From a checkpoint of a small CTC audio transcriber.
Model: log mel input, activation quick_gelu, moe top_k, layers 14, width 320.
Data: trained on two synthetic voices taking turns or overlapping, over music, noise or silence, 14.0 epochs.
Rows from block 2 of a small CTC audio transcriber, named by matrix and row number. Rows with one number within an expert belong to one neuron, the router's apart. Each number is 200 + 30 x the weight over its row's rms, rounded and kept within 0 to 999. All counts start at 0.
Before each expert's rows are labels from the 100 clips, of 14976, where the router gives the expert most weight on average: "responds to" is what is common among them; "peak on" is the class under the peak. Only what is clearly more common there than usual is listed. The data: two synthetic voices taking turns or overlapping, over music, noise or silence.
# router: router (model.blocks.2.mlp.router.weight, 4x320), inputs 192-255
# up: expert up (model.blocks.2.mlp.up, 4x320x320), inputs 192-255
# down: expert down (model.blocks.2.mlp.down, 4x320x320, transposed), outputs 192-255

# expert 2
responds to: background: everyday noise; quiet level; rain; thin (high-pass)
peak on: deep voice
router.2,185,194,215,184,235,179,202,246,247,217,238,184,171,127,228,186,184,198,182,227,223,220,191,264,234,279,189,173,189,223,220,224,194,165,212,156,217,194,219,234,248,166,185,208,219,194,179,221,235,181,235,149,187,215,206,226,190,194,244,213,228,189,211,192
up.0,177,190,244,213,205,225,185,210,208,186,155,195,212,177,181,196,179,169,171,162,194,195,226,133,216,241,224,189,204,151,197,140,229,164,200,188,214,169,229,161,216,164,192,171,167,207,226,215,220,184,204,251,178,235,179,181,238,220,204,154,223,195,216,242
down.0,203,235,225,204,190,254,196,157,275,201,216,173,219,187,132,225,249,181,218,187,183,176,184,166,195,141,235,224,228,230,137,180,201,149,210,197,236,148,207,209,228,186,257,156,221,218,181,218,209,134,240,240,200,200,194,221,214,195,209,200,188,197,112,246
up.1,174,154,165,185,203,196,231,219,232,301,181,167,203,135,196,238,225,209,151,247,134,208,166,198,206,235,251,182,161,243,203,208,213,208,159,220,197,170,237,189,193,218,169,211,187,167,213,179,203,195,242,171,208,194,234,182,217,213,217,235,223,227,188,247
down.1,187,216,188,228,219,121,201,261,161,193,230,188,158,221,178,147,192,199,223,250,248,212,211,226,182,243,204,194,171,215,187,237,168,148,165,207,219,214,220,272,160,195,208,223,183,225,170,228,183,158,144,193,218,225,189,218,199,195,183,181,228,132,191,231
up.2,205,146,232,220,175,212,234,177,229,263,186,222,194,198,166,150,235,180,223,158,144,216,225,173,197,177,150,207,234,205,183,181,187,219,171,188,264,181,229,178,207,219,224,170,177,188,193,204,224,253,189,209,157,242,216,241,193,208,169,177,229,182,180,218
down.2,187,187,190,241,174,243,215,232,196,222,212,233,223,234,116,214,223,184,230,154,176,215,211,180,216,221,232,197,193,219,203,214,269,174,217,155,163,183,249,211,202,265,221,136,212,153,218,177,214,191,205,230,202,189,212,202,203,215,234,192,158,166,238,198
up.3,141,215,182,182,186,251,260,161,126,265,158,162,205,152,208,206,229,190,148,200,205,208,177,169,181,215,206,208,204,177,164,198,248,172,201,209,208,227,195,161,233,197,150,176,127,188,184,192,212,252,201,182,267,208,218,231,242,243,192,216,145,179,199,217
down.3,250,205,217,226,209,199,185,203,150,226,187,185,179,226,261,168,113,207,206,207,215,257,223,205,232,179,226,165,213,235,199,159,169,247,229,191,184,219,204,246,227,177,183,182,219,173,183,173,216,250,240,207,134,192,191,229,200,207,184,235,185,128,204,155
up.4,215,212,179,202,241,228,182,211,157,218,193,199,159,195,254,216,223,169,183,207,253,198,121,226,175,214,223,191,224,268,195,195,171,208,183,141,214,212,169,292,216,240,208,195,189,203,220,215,207,219,236,190,233,267,207,189,204,205,199,206,210,190,216,183
down.4,171,218,181,226,217,244,251,136,227,251,190,205,205,200,198,242,237,191,197,246,189,157,244,181,204,220,241,231,213,241,234,165,210,213,157,179,159,226,200,252,244,200,203,214,244,149,209,172,224,222,193,188,157,157,176,187,227,212,132,269,182,224,174,282
up.5,216,194,177,219,206,214,211,219,212,220,202,172,187,225,246,228,209,193,180,181,214,126,128,193,237,212,225,176,166,214,209,175,196,178,169,144,203,268,211,258,193,184,186,167,208,187,197,255,210,213,192,181,192,212,222,206,162,181,181,217,207,182,166,124
down.5,206,258,160,206,219,196,203,197,297,219,157,268,240,198,160,224,249,197,235,196,157,174,220,224,187,230,232,213,159,175,221,189,181,219,259,202,180,168,205,214,163,205,258,211,228,207,193,226,178,181,216,219,195,176,115,169,258,176,154,264,189,228,183,278
up.6,212,213,174,202,202,218,215,208,206,203,194,188,170,220,196,214,191,241,232,173,192,197,228,200,143,222,186,212,187,179,195,193,163,188,194,250,153,217,188,201,215,201,176,215,217,174,170,150,210,238,150,192,187,217,180,118,154,214,188,206,157,227,164,170
down.6,208,180,195,179,187,201,193,239,233,172,216,215,183,221,171,204,243,219,174,214,191,198,244,143,209,174,208,210,197,202,212,230,271,208,191,267,163,256,206,167,178,215,215,216,182,194,198,205,164,232,237,218,148,246,209,208,243,220,142,197,198,183,184,181
up.7,220,207,166,181,217,191,229,175,228,197,200,140,183,165,141,157,178,189,180,190,206,217,212,193,211,261,187,202,176,187,205,269,157,238,219,209,172,191,153,201,200,154,201,216,196,195,204,212,189,178,199,137,161,223,197,196,208,218,180,235,211,177,159,193
down.7,206,222,172,189,180,182,238,175,193,241,231,190,245,166,210,226,232,194,170,212,187,191,206,162,197,157,213,156,181,209,182,191,201,221,202,218,205,190,168,190,209,170,203,217,190,184,225,178,204,233,206,206,299,210,134,220,224,178,158,181,242,206,183,202
up.8,218,210,253,213,213,205,187,179,198,254,204,217,199,213,229,186,226,151,168,156,153,232,171,200,190,161,165,216,187,225,222,138,224,144,215,216,191,165,179,201,178,161,176,162,184,118,179,179,179,176,182,150,192,216,200,204,180,213,208,159,152,148,195,190
down.8,268,195,156,225,185,201,188,204,190,226,143,180,215,206,195,227,115,217,240,214,233,182,148,181,212,230,216,158,226,164,193,198,189,208,193,186,247,213,184,135,199,166,203,255,238,218,230,211,223,176,214,151,173,242,203,216,188,220,208,183,183,149,216,227
up.9,210,197,202,190,196,127,209,169,197,231,154,209,180,172,170,184,208,274,189,193,203,181,204,215,192,216,187,246,152,183,200,183,166,154,197,139,218,259,185,215,175,141,181,154,194,238,162,172,198,172,175,222,177,178,190,167,203,194,192,229,204,256,216,202
down.9,192,229,227,249,210,256,246,142,242,217,180,238,184,155,197,180,222,173,136,206,225,185,229,170,252,170,164,220,200,179,184,209,170,200,115,201,180,186,163,224,182,258,165,216,220,203,196,261,197,219,216,179,205,181,194,179,183,170,177,157,202,166,194,184
up.10,165,168,198,179,196,192,195,188,207,228,187,253,194,200,168,182,163,210,244,204,175,168,231,184,159,215,246,224,218,209,211,235,151,176,191,197,181,222,190,196,137,206,151,206,197,172,191,178,248,177,192,199,185,181,235,190,189,210,158,179,157,175,148,178
down.10,205,265,231,247,205,231,246,240,282,197,202,260,228,171,231,262,233,159,202,200,210,189,230,149,230,199,181,213,214,200,187,145,212,221,178,243,202,246,232,221,269,180,237,187,268,196,220,181,137,218,201,234,210,220,210,182,198,186,132,206,217,224,207,230
up.11,156,247,155,198,187,164,163,187,221,188,192,176,194,157,197,195,191,208,149,205,160,188,221,208,206,227,167,202,164,195,185,228,231,148,149,205,192,179,140,236,179,148,153,216,203,181,132,202,178,190,161,205,143,202,181,179,206,160,198,169,172,166,225,179
down.11,212,215,193,181,172,182,172,160,185,216,184,251,260,284,155,184,191,199,284,152,188,205,220,200,145,109,205,186,221,202,158,173,155,240,238,219,193,204,201,125,163,204,160,207,213,187,217,213,200,198,202,181,219,210,191,189,174,237,191,227,172,134,185,232
up.12,189,208,160,179,203,136,206,141,215,250,203,198,176,231,153,165,239,206,178,209,189,124,173,216,185,184,190,226,228,178,223,206,133,204,191,157,198,227,173,209,182,156,185,175,204,188,196,219,204,163,152,230,140,148,178,163,151,185,230,234,199,218,199,122
down.12,199,227,243,231,197,260,163,213,205,228,223,160,190,205,231,212,186,196,215,198,141,196,177,211,249,208,157,192,228,200,171,176,206,184,186,180,196,154,222,208,187,160,236,196,237,195,183,257,179,176,264,210,227,183,159,210,237,178,114,264,188,217,172,237
up.13,231,182,215,155,202,112,177,146,177,248,209,181,221,220,204,166,225,158,225,195,198,171,137,207,224,179,192,216,165,228,210,151,168,194,220,148,208,242,197,257,187,179,198,189,174,179,205,200,238,179,206,211,185,167,189,172,170,171,215,235,218,158,194,146
down.13,234,240,139,187,210,198,171,278,275,235,204,219,205,218,237,190,252,201,185,148,145,176,200,244,235,199,252,241,191,196,199,266,191,213,150,217,171,181,209,255,172,185,240,164,246,176,197,231,128,262,234,207,167,209,151,207,210,181,198,232,162,203,176,231
up.14,226,201,114,203,182,153,185,204,281,190,209,229,209,183,180,199,184,214,144,220,189,194,244,190,173,221,115,207,200,183,188,215,183,210,235,209,205,150,233,200,242,160,181,261,213,215,229,164,195,158,189,165,226,236,181,155,224,193,197,218,219,223,213,183
down.14,179,209,224,196,184,169,246,173,179,178,194,169,180,197,156,225,198,162,292,174,220,183,216,221,214,215,203,228,148,220,219,226,147,189,167,205,214,242,186,220,201,221,219,181,182,174,149,195,194,197,237,188,206,199,179,248,148,216,190,186,202,217,177,216
up.15,184,198,159,175,193,208,273,153,167,198,190,232,176,206,178,210,221,185,223,234,171,166,185,167,204,156,243,210,230,240,236,206,151,163,203,262,210,160,169,233,168,173,202,226,111,190,223,148,201,227,231,243,221,213,169,185,195,202,239,200,185,193,195,200
down.15,187,199,170,235,189,201,178,193,197,163,170,149,223,170,170,205,207,203,177,196,247,250,189,235,172,240,145,212,178,197,154,229,255,191,193,190,270,205,215,239,144,226,197,220,191,216,213,225,207,187,208,248,207,233,178,179,261,212,258,186,188,233,219,223

# expert 0
responds to: reverberation; deep voice; background: everyday noise; first voice: deep voice
peak on: deep voice; low voice
router.0,167,171,196,206,167,211,165,207,143,173,220,292,241,238,197,196,202,248,265,166,193,204,257,157,172,168,259,229,250,199,217,191,141,203,170,188,217,232,212,130,193,206,208,179,230,191,204,226,222,149,253,240,163,161,230,225,196,210,160,197,197,235,172,208
up.0,195,162,196,159,219,223,245,204,146,164,234,226,191,231,138,167,209,200,230,252,208,171,210,197,199,225,181,194,206,206,180,215,152,215,237,195,181,163,200,205,201,240,161,215,215,237,201,166,234,190,205,194,157,186,199,176,186,195,226,166,169,193,212,232
down.0,220,172,161,232,149,220,188,204,263,210,183,191,201,154,159,207,191,230,185,192,203,256,177,207,224,204,242,212,175,176,220,217,274,153,131,231,225,173,187,230,185,216,198,204,155,188,212,196,207,225,251,202,176,218,197,210,219,201,208,180,240,176,194,237
up.1,160,230,214,210,224,235,230,200,184,210,181,170,212,264,242,229,229,210,226,178,208,154,202,179,187,177,179,160,227,196,120,190,182,279,120,193,170,153,214,200,162,211,206,201,186,172,175,196,168,220,178,223,181,257,216,230,168,214,217,190,207,182,225,178
down.1,219,184,175,166,272,197,242,222,191,145,198,210,230,210,173,159,196,215,185,228,208,193,155,236,203,200,190,215,174,170,232,206,198,152,198,202,235,161,191,223,207,186,237,195,150,210,234,181,165,222,227,175,165,127,194,145,196,180,204,176,208,236,189,203
up.2,208,184,225,191,160,227,212,188,204,213,217,169,171,176,185,204,205,131,144,197,227,184,123,238,254,170,167,182,203,196,195,181,199,257,238,167,255,140,245,239,226,190,278,218,211,207,245,241,176,190,248,213,191,168,212,218,211,180,312,242,235,214,188,190
down.2,216,210,181,194,214,222,181,179,179,198,190,220,208,219,164,161,219,190,222,200,257,209,165,220,223,199,173,153,253,133,176,222,192,154,212,198,183,178,198,223,159,246,188,210,259,234,228,192,193,175,218,165,200,204,191,258,175,238,179,215,213,149,162,212
up.3,236,173,189,190,119,173,209,208,155,197,194,180,163,103,175,233,176,190,162,146,211,213,188,201,175,162,216,192,209,179,201,189,161,172,235,146,223,102,173,179,211,208,181,200,188,211,224,171,203,200,209,163,218,200,197,197,186,173,212,192,183,180,204,188
down.3,260,203,211,222,186,225,211,213,221,224,195,189,215,241,208,235,260,198,213,247,246,231,199,175,203,205,245,190,212,232,227,169,264,164,212,242,211,161,176,219,218,217,195,175,235,187,231,196,196,153,183,241,207,225,169,239,231,193,250,231,236,223,201,206
up.4,223,181,220,155,268,170,205,233,242,236,171,189,259,220,181,209,199,162,197,180,199,219,167,212,201,225,184,189,208,248,163,222,181,140,263,206,196,227,205,160,225,187,229,241,146,195,258,180,200,168,219,161,163,218,233,211,121,210,225,204,232,190,155,201
down.4,213,196,195,176,248,169,182,182,205,175,200,247,198,209,175,181,171,180,213,221,161,253,195,250,236,209,163,201,173,246,223,186,222,203,170,206,203,198,164,217,235,202,206,199,194,205,208,173,235,245,240,248,214,184,173,175,192,187,205,212,190,192,182,248
up.5,193,193,195,173,205,197,199,164,236,227,231,193,242,206,191,211,219,175,200,251,193,194,174,161,241,248,156,196,212,193,156,130,222,207,164,194,135,160,240,156,194,224,176,169,239,181,176,188,187,164,188,153,207,216,165,198,192,213,187,200,201,185,199,218
down.5,172,218,198,270,170,214,154,204,205,170,171,203,229,155,209,192,208,214,235,222,185,192,206,194,226,205,205,164,179,190,203,215,243,209,210,188,191,166,175,227,123,197,152,221,206,210,188,252,217,221,180,194,188,202,143,170,196,181,212,188,217,185,232,215
up.6,179,190,226,171,158,198,209,165,206,239,180,173,217,210,199,250,219,241,202,146,208,180,171,194,166,181,211,207,246,211,156,234,190,176,200,236,219,195,196,203,207,148,210,189,215,202,170,186,195,228,284,156,167,219,193,196,162,148,154,222,185,229,142,175
down.6,201,162,222,129,236,188,172,244,211,215,176,171,243,241,219,200,160,211,225,207,273,222,193,219,182,188,251,211,247,133,194,191,199,223,215,242,167,256,220,173,206,228,159,220,243,246,196,164,172,208,221,213,185,210,185,180,190,192,122,203,206,167,159,183
up.7,162,168,217,181,137,208,209,186,211,262,216,160,201,159,190,173,185,182,202,162,208,189,173,204,173,160,178,206,218,220,153,246,181,233,195,190,196,204,181,227,190,161,208,169,202,177,207,209,191,193,241,166,180,236,214,181,148,195,158,209,145,236,161,131
down.7,201,197,191,156,251,205,238,218,214,205,191,182,213,225,204,205,170,175,221,254,254,219,208,216,277,179,248,174,204,207,130,205,188,206,192,192,218,202,215,238,173,222,166,213,266,240,211,216,125,202,227,173,160,183,197,240,192,195,141,235,198,199,175,137
up.8,177,195,205,204,158,205,202,228,221,171,192,150,245,194,215,164,172,224,182,212,224,226,167,218,175,198,181,234,168,195,204,233,203,213,184,188,211,167,222,174,171,215,132,200,196,210,159,196,145,214,172,136,185,203,217,182,193,159,226,282,218,178,150,130
down.8,182,194,162,198,220,194,231,248,222,190,272,202,162,210,239,191,183,197,169,226,238,187,189,203,204,197,199,201,195,235,218,197,219,163,128,229,191,200,191,241,230,179,203,140,201,230,198,234,223,178,250,186,222,185,224,167,170,271,173,209,205,204,181,218
up.9,210,221,199,208,150,145,201,242,216,195,167,209,192,202,282,234,152,230,120,168,202,184,232,180,130,174,183,189,161,182,233,204,178,216,224,219,182,178,144,125,210,145,163,191,200,190,204,189,190,187,193,169,210,143,193,152,201,201,179,242,179,213,192,181
down.9,182,107,226,204,152,173,177,226,202,187,231,156,221,230,244,208,160,214,174,170,202,217,210,251,179,248,226,221,151,190,203,241,196,185,225,210,181,250,215,194,259,167,182,168,167,195,153,224,233,202,195,203,211,213,211,199,191,215,247,264,210,243,206,248
up.10,212,146,186,203,189,203,270,242,223,166,193,204,208,180,190,187,226,191,231,154,180,200,176,145,190,199,150,143,143,185,192,246,249,165,151,217,161,190,165,215,172,181,209,218,194,144,141,202,183,179,136,164,250,163,145,197,208,187,243,182,215,185,238,193
down.10,203,176,203,171,190,226,227,149,222,206,205,198,225,244,116,192,210,230,195,173,143,166,214,213,201,201,207,228,236,143,225,212,133,202,190,206,243,156,125,251,199,210,214,156,238,259,180,199,206,228,236,164,201,209,240,243,158,225,232,171,230,213,176,186
up.11,194,202,166,213,177,186,227,197,224,252,175,209,191,161,210,206,183,266,159,195,187,185,242,249,213,202,159,201,139,212,224,221,170,168,280,192,173,229,168,198,237,162,154,146,209,167,211,241,180,193,219,188,147,184,163,202,218,202,211,255,211,246,208,226
down.11,194,228,228,231,201,231,197,221,195,225,200,209,176,180,218,204,231,199,174,290,185,195,252,213,184,167,219,231,195,217,232,194,221,169,160,231,164,177,191,189,198,230,190,235,215,195,169,222,214,150,236,206,209,164,218,211,181,226,226,211,227,238,225,194
up.12,226,199,216,210,203,149,202,201,231,190,213,190,186,181,209,231,153,173,227,232,213,218,187,174,213,213,212,159,138,140,187,211,163,158,176,126,205,203,210,215,177,218,172,149,241,217,202,235,182,232,153,184,256,177,172,190,191,184,110,178,215,191,209,172
down.12,277,238,253,234,202,213,167,181,170,222,193,257,208,173,247,261,208,156,248,182,230,221,243,148,184,194,172,242,200,188,192,237,201,229,166,242,175,233,268,147,146,197,133,214,203,187,208,252,242,223,160,176,294,193,231,188,201,212,206,227,146,243,208,216
up.13,171,200,217,222,172,177,208,174,149,162,177,211,211,259,158,244,205,216,208,183,185,143,195,174,204,164,165,214,221,185,199,204,116,208,185,153,168,244,170,178,198,188,167,164,154,218,217,208,179,194,197,204,145,259,217,175,178,209,103,205,168,205,201,164
down.13,201,154,203,164,208,167,219,150,199,197,188,247,189,209,182,251,163,243,221,216,237,195,212,180,186,170,241,218,219,216,204,173,228,178,245,231,187,218,199,219,182,156,132,191,245,187,175,182,208,199,215,172,158,182,221,170,220,248,171,192,212,239,92,213
up.14,186,277,207,231,175,199,218,226,162,165,153,216,226,165,183,201,168,176,189,224,193,227,169,212,166,195,228,203,172,234,244,170,176,199,222,242,175,166,218,224,192,195,186,160,203,211,218,186,225,250,238,220,280,242,182,208,202,178,242,211,143,167,190,187
down.14,141,199,185,235,248,208,153,181,180,188,210,150,220,160,232,174,173,183,231,198,252,199,214,215,148,209,240,154,214,185,215,194,193,149,145,204,154,234,179,178,163,214,174,221,204,226,190,205,191,274,194,157,220,205,214,229,205,185,175,214,207,176,199,195
up.15,206,218,226,211,180,204,222,251,203,182,215,190,187,198,142,158,182,181,186,163,199,229,178,198,197,201,295,201,194,194,207,212,144,219,227,224,209,256,187,173,200,196,216,219,235,204,202,143,249,233,218,251,180,221,174,207,201,225,157,206,201,180,161,204
down.15,201,209,230,188,191,224,159,214,171,173,174,196,211,182,205,217,240,189,224,123,189,228,205,214,219,196,258,197,232,178,194,220,216,193,177,166,203,262,190,204,176,286,126,205,231,228,243,202,194,181,189,187,227,275,151,192,181,201,225,144,212,272,180,200

# expert 1
responds to: second voice: none; background: none
peak on: no speech
router.1,226,245,214,229,256,227,231,242,273,213,208,214,230,184,183,259,287,245,176,190,123,217,202,170,228,208,191,243,178,179,183,246,230,211,203,235,144,212,197,163,220,213,254,156,174,189,221,196,196,256,147,221,200,192,231,180,259,233,199,191,197,202,197,224
up.0,182,194,193,147,218,208,191,221,242,240,201,206,170,189,198,199,145,215,243,161,186,225,218,144,174,185,211,146,228,167,155,185,226,156,236,217,175,165,196,162,160,173,179,153,188,196,202,168,184,206,236,150,180,212,203,185,204,162,192,207,170,216,200,246
down.0,181,264,157,214,222,248,192,169,213,196,211,255,168,215,169,178,186,219,236,186,147,195,234,210,187,192,238,212,202,236,218,232,179,185,184,178,191,165,152,246,168,217,199,224,188,187,177,230,240,217,234,183,137,200,223,185,185,206,161,232,191,220,227,290
up.1,220,208,152,145,123,223,201,226,123,248,182,168,163,222,203,184,152,223,168,223,139,213,166,180,210,166,232,216,237,153,208,197,200,191,279,188,189,172,180,215,248,182,217,218,231,166,183,202,200,174,233,144,170,188,215,218,196,168,234,180,190,206,191,230
down.1,198,225,228,177,190,198,165,197,195,223,181,257,140,197,222,177,175,199,205,135,225,187,212,189,209,213,200,188,202,207,189,212,237,175,211,220,172,224,221,189,210,230,296,207,178,206,197,171,183,213,216,165,201,172,237,261,191,213,238,168,175,155,206,229
up.2,196,190,178,201,156,126,139,179,185,194,180,162,174,146,201,155,205,212,207,214,236,173,194,228,178,152,175,179,138,178,213,181,160,216,294,187,152,187,157,223,199,127,167,171,224,208,174,163,165,181,165,177,191,181,217,177,208,136,247,164,210,170,196,167
down.2,204,140,159,208,183,209,160,228,211,226,228,213,210,193,230,275,222,228,233,226,163,200,239,182,219,258,163,117,222,184,193,236,181,230,179,203,256,187,193,149,216,270,273,193,175,225,233,223,182,204,191,223,232,178,141,225,183,223,175,187,189,155,212,173
up.3,228,163,180,209,181,172,154,203,217,183,194,179,149,198,213,201,214,195,217,177,199,270,215,252,201,201,223,202,184,188,193,210,223,183,159,208,151,182,216,173,190,120,183,173,177,212,202,244,179,219,261,173,229,181,210,187,195,189,212,196,175,274,191,196
down.3,202,181,221,185,178,226,221,177,248,230,203,240,166,184,195,200,239,152,181,197,192,130,208,196,208,226,197,165,212,242,224,141,189,226,193,190,235,188,210,185,185,240,188,259,182,214,151,215,228,186,182,226,195,213,212,187,199,234,149,153,236,193,232,254
up.4,216,189,167,173,218,211,195,159,210,197,217,209,238,188,159,249,232,207,213,221,162,230,192,191,191,197,189,204,222,211,259,146,177,146,183,158,210,178,211,230,169,243,217,245,212,222,199,167,166,178,200,200,160,145,229,200,198,191,236,187,231,183,253,172
down.4,152,186,226,195,232,205,175,208,257,257,208,181,190,208,144,182,209,149,212,258,220,206,188,212,178,236,202,219,190,229,210,215,171,176,204,241,212,221,147,229,211,207,163,188,154,238,214,193,155,250,195,157,212,171,180,236,169,185,221,152,183,171,203,162
up.5,211,175,235,231,231,199,188,147,198,193,248,221,167,239,144,188,224,112,226,215,161,178,182,214,192,216,165,192,196,230,204,169,146,173,183,156,165,127,175,231,189,170,249,157,230,194,148,222,186,183,234,225,155,183,221,190,198,193,179,206,168,165,189,229
down.5,164,217,199,195,177,182,248,208,156,228,185,190,193,173,220,209,175,181,245,163,233,198,238,226,217,151,208,192,232,237,165,211,269,215,167,176,213,248,245,227,231,231,154,224,186,229,191,240,177,257,199,189,217,163,199,202,214,189,222,207,154,184,182,201
up.6,199,163,203,244,115,191,159,187,178,219,225,223,295,170,238,196,206,196,165,174,175,182,237,191,144,201,221,199,232,177,174,231,205,159,207,160,220,248,215,175,173,222,183,182,195,198,239,211,211,200,215,217,198,165,204,198,199,184,200,186,230,167,266,212
down.6,168,201,193,218,240,176,183,212,194,186,191,253,177,233,202,235,201,192,280,187,242,236,262,240,212,201,214,166,216,143,260,298,222,225,202,206,197,268,162,227,169,250,147,159,201,197,153,214,181,250,195,257,209,254,203,216,207,209,198,219,169,186,173,243
up.7,203,191,205,156,174,229,204,202,213,174,262,207,176,205,190,194,184,149,148,195,189,220,154,189,180,188,172,163,193,168,187,180,149,184,204,186,211,193,208,199,193,161,174,203,210,169,191,183,228,209,158,200,228,205,223,208,158,189,209,145,208,194,173,199
down.7,184,181,200,174,205,229,228,184,224,213,248,165,224,176,224,166,208,220,234,208,209,219,242,233,198,188,201,224,235,187,199,148,177,219,140,175,224,185,238,259,221,199,199,256,228,194,167,195,229,210,145,246,155,210,218,252,202,233,173,215,187,160,203,254
up.8,228,219,171,205,221,162,169,191,182,192,189,167,193,208,177,190,282,161,179,122,177,200,175,186,153,212,263,193,236,211,183,167,187,137,210,251,204,198,151,137,214,230,210,186,168,178,173,207,144,219,211,214,181,179,187,194,171,206,165,191,172,210,164,178
down.8,210,211,175,221,210,180,190,183,223,179,222,194,235,203,202,210,195,181,249,230,238,212,173,248,226,190,214,110,185,185,192,222,190,256,228,230,196,201,191,163,179,186,197,209,221,188,183,201,256,230,185,260,162,229,196,192,234,184,243,205,178,188,262,195
up.9,211,181,258,214,161,211,237,178,219,223,240,220,195,199,176,168,189,172,184,231,181,211,191,160,124,214,157,157,167,193,215,164,139,185,234,179,192,210,218,257,162,199,140,183,192,203,211,212,175,174,199,189,185,168,220,217,118,160,182,207,228,210,174,183
down.9,188,237,189,154,214,164,174,218,233,169,147,206,187,232,211,230,189,198,223,165,237,174,177,190,175,206,233,234,212,247,150,182,213,192,210,196,193,201,243,247,219,191,227,235,233,188,215,242,247,110,199,196,182,230,135,198,198,224,194,163,192,219,228,187
up.10,202,198,225,218,257,137,238,226,168,188,207,161,203,168,234,210,140,178,163,204,204,180,173,212,171,247,182,181,132,183,181,213,215,153,239,132,198,178,192,240,222,211,150,192,197,191,214,200,269,139,215,137,248,188,193,191,216,168,238,224,184,196,281,190
down.10,221,237,210,167,258,196,210,214,204,211,209,197,226,153,276,217,170,206,214,206,222,234,222,187,192,224,192,195,183,201,208,223,245,166,178,211,197,203,199,211,193,169,168,255,158,157,204,144,302,195,186,177,182,271,209,153,253,196,243,216,188,152,179,189
up.11,228,195,199,229,148,177,182,196,221,211,228,169,200,214,226,176,123,96,199,284,198,187,185,188,176,195,216,157,197,174,184,213,215,187,228,183,193,155,237,211,181,171,235,193,191,227,237,196,203,169,196,185,217,217,210,206,166,191,215,185,190,219,164,121
down.11,172,162,204,201,162,189,180,186,140,208,191,167,232,254,217,151,158,200,160,235,223,178,212,188,163,210,209,156,189,152,174,141,175,181,240,184,219,192,231,228,142,198,167,194,270,245,219,188,212,168,179,165,177,144,168,226,169,146,189,204,209,148,181,202
up.12,168,173,187,215,200,160,194,233,186,236,238,223,223,193,193,225,220,174,176,194,161,232,193,253,215,225,213,135,142,167,185,182,208,180,259,247,247,214,194,177,177,204,191,206,134,222,198,182,181,163,170,190,202,186,250,215,190,248,175,174,133,195,186,208
down.12,218,202,186,175,202,205,227,213,189,159,269,209,183,198,209,163,232,224,178,158,231,237,218,211,238,179,251,305,192,170,181,186,169,193,185,131,201,134,230,269,221,182,202,203,240,186,189,248,203,190,165,182,213,189,166,203,161,179,209,205,206,164,184,219
up.13,179,216,165,194,133,132,203,236,191,233,205,202,188,251,181,170,206,226,218,195,204,111,204,224,182,217,217,226,186,210,175,208,131,200,190,205,189,234,156,188,246,165,212,208,214,190,195,190,175,190,223,216,178,180,189,181,183,203,175,198,192,220,166,218
down.13,191,210,181,178,239,221,225,159,177,230,209,194,177,180,225,225,174,166,231,179,208,262,220,248,217,217,195,215,163,180,200,299,221,188,211,140,236,206,188,227,214,298,185,201,157,213,182,195,205,217,158,226,187,168,237,224,196,190,211,196,205,212,205,216
up.14,262,217,123,194,227,206,145,245,192,177,205,190,171,174,141,223,219,200,193,174,192,161,194,197,202,185,197,169,207,222,220,217,213,235,158,130,129,171,169,218,201,146,198,213,205,212,186,236,158,183,193,202,197,218,147,177,203,216,184,175,183,192,183,171
down.14,244,215,227,217,230,212,229,203,221,206,268,113,259,199,216,174,239,235,169,178,228,202,217,210,178,214,171,232,188,181,174,194,225,184,253,188,201,221,183,193,186,171,205,208,154,204,162,179,201,205,158,174,191,198,155,210,219,172,212,228,221,184,224,170
up.15,257,181,216,145,178,173,147,195,237,161,206,223,153,171,179,197,220,226,225,229,213,200,247,187,134,208,199,198,197,170,152,216,209,210,191,206,234,167,225,207,195,107,216,148,164,256,185,194,176,192,200,193,209,200,200,186,193,185,201,228,208,204,205,249
down.15,250,204,203,185,189,208,196,184,216,195,265,213,238,176,256,230,231,188,215,191,149,156,167,225,170,202,255,283,278,202,187,214,204,177,183,171,158,197,211,238,243,211,241,214,220,197,184,224,234,221,243,198,200,257,211,213,190,229,185,188,184,214,182,245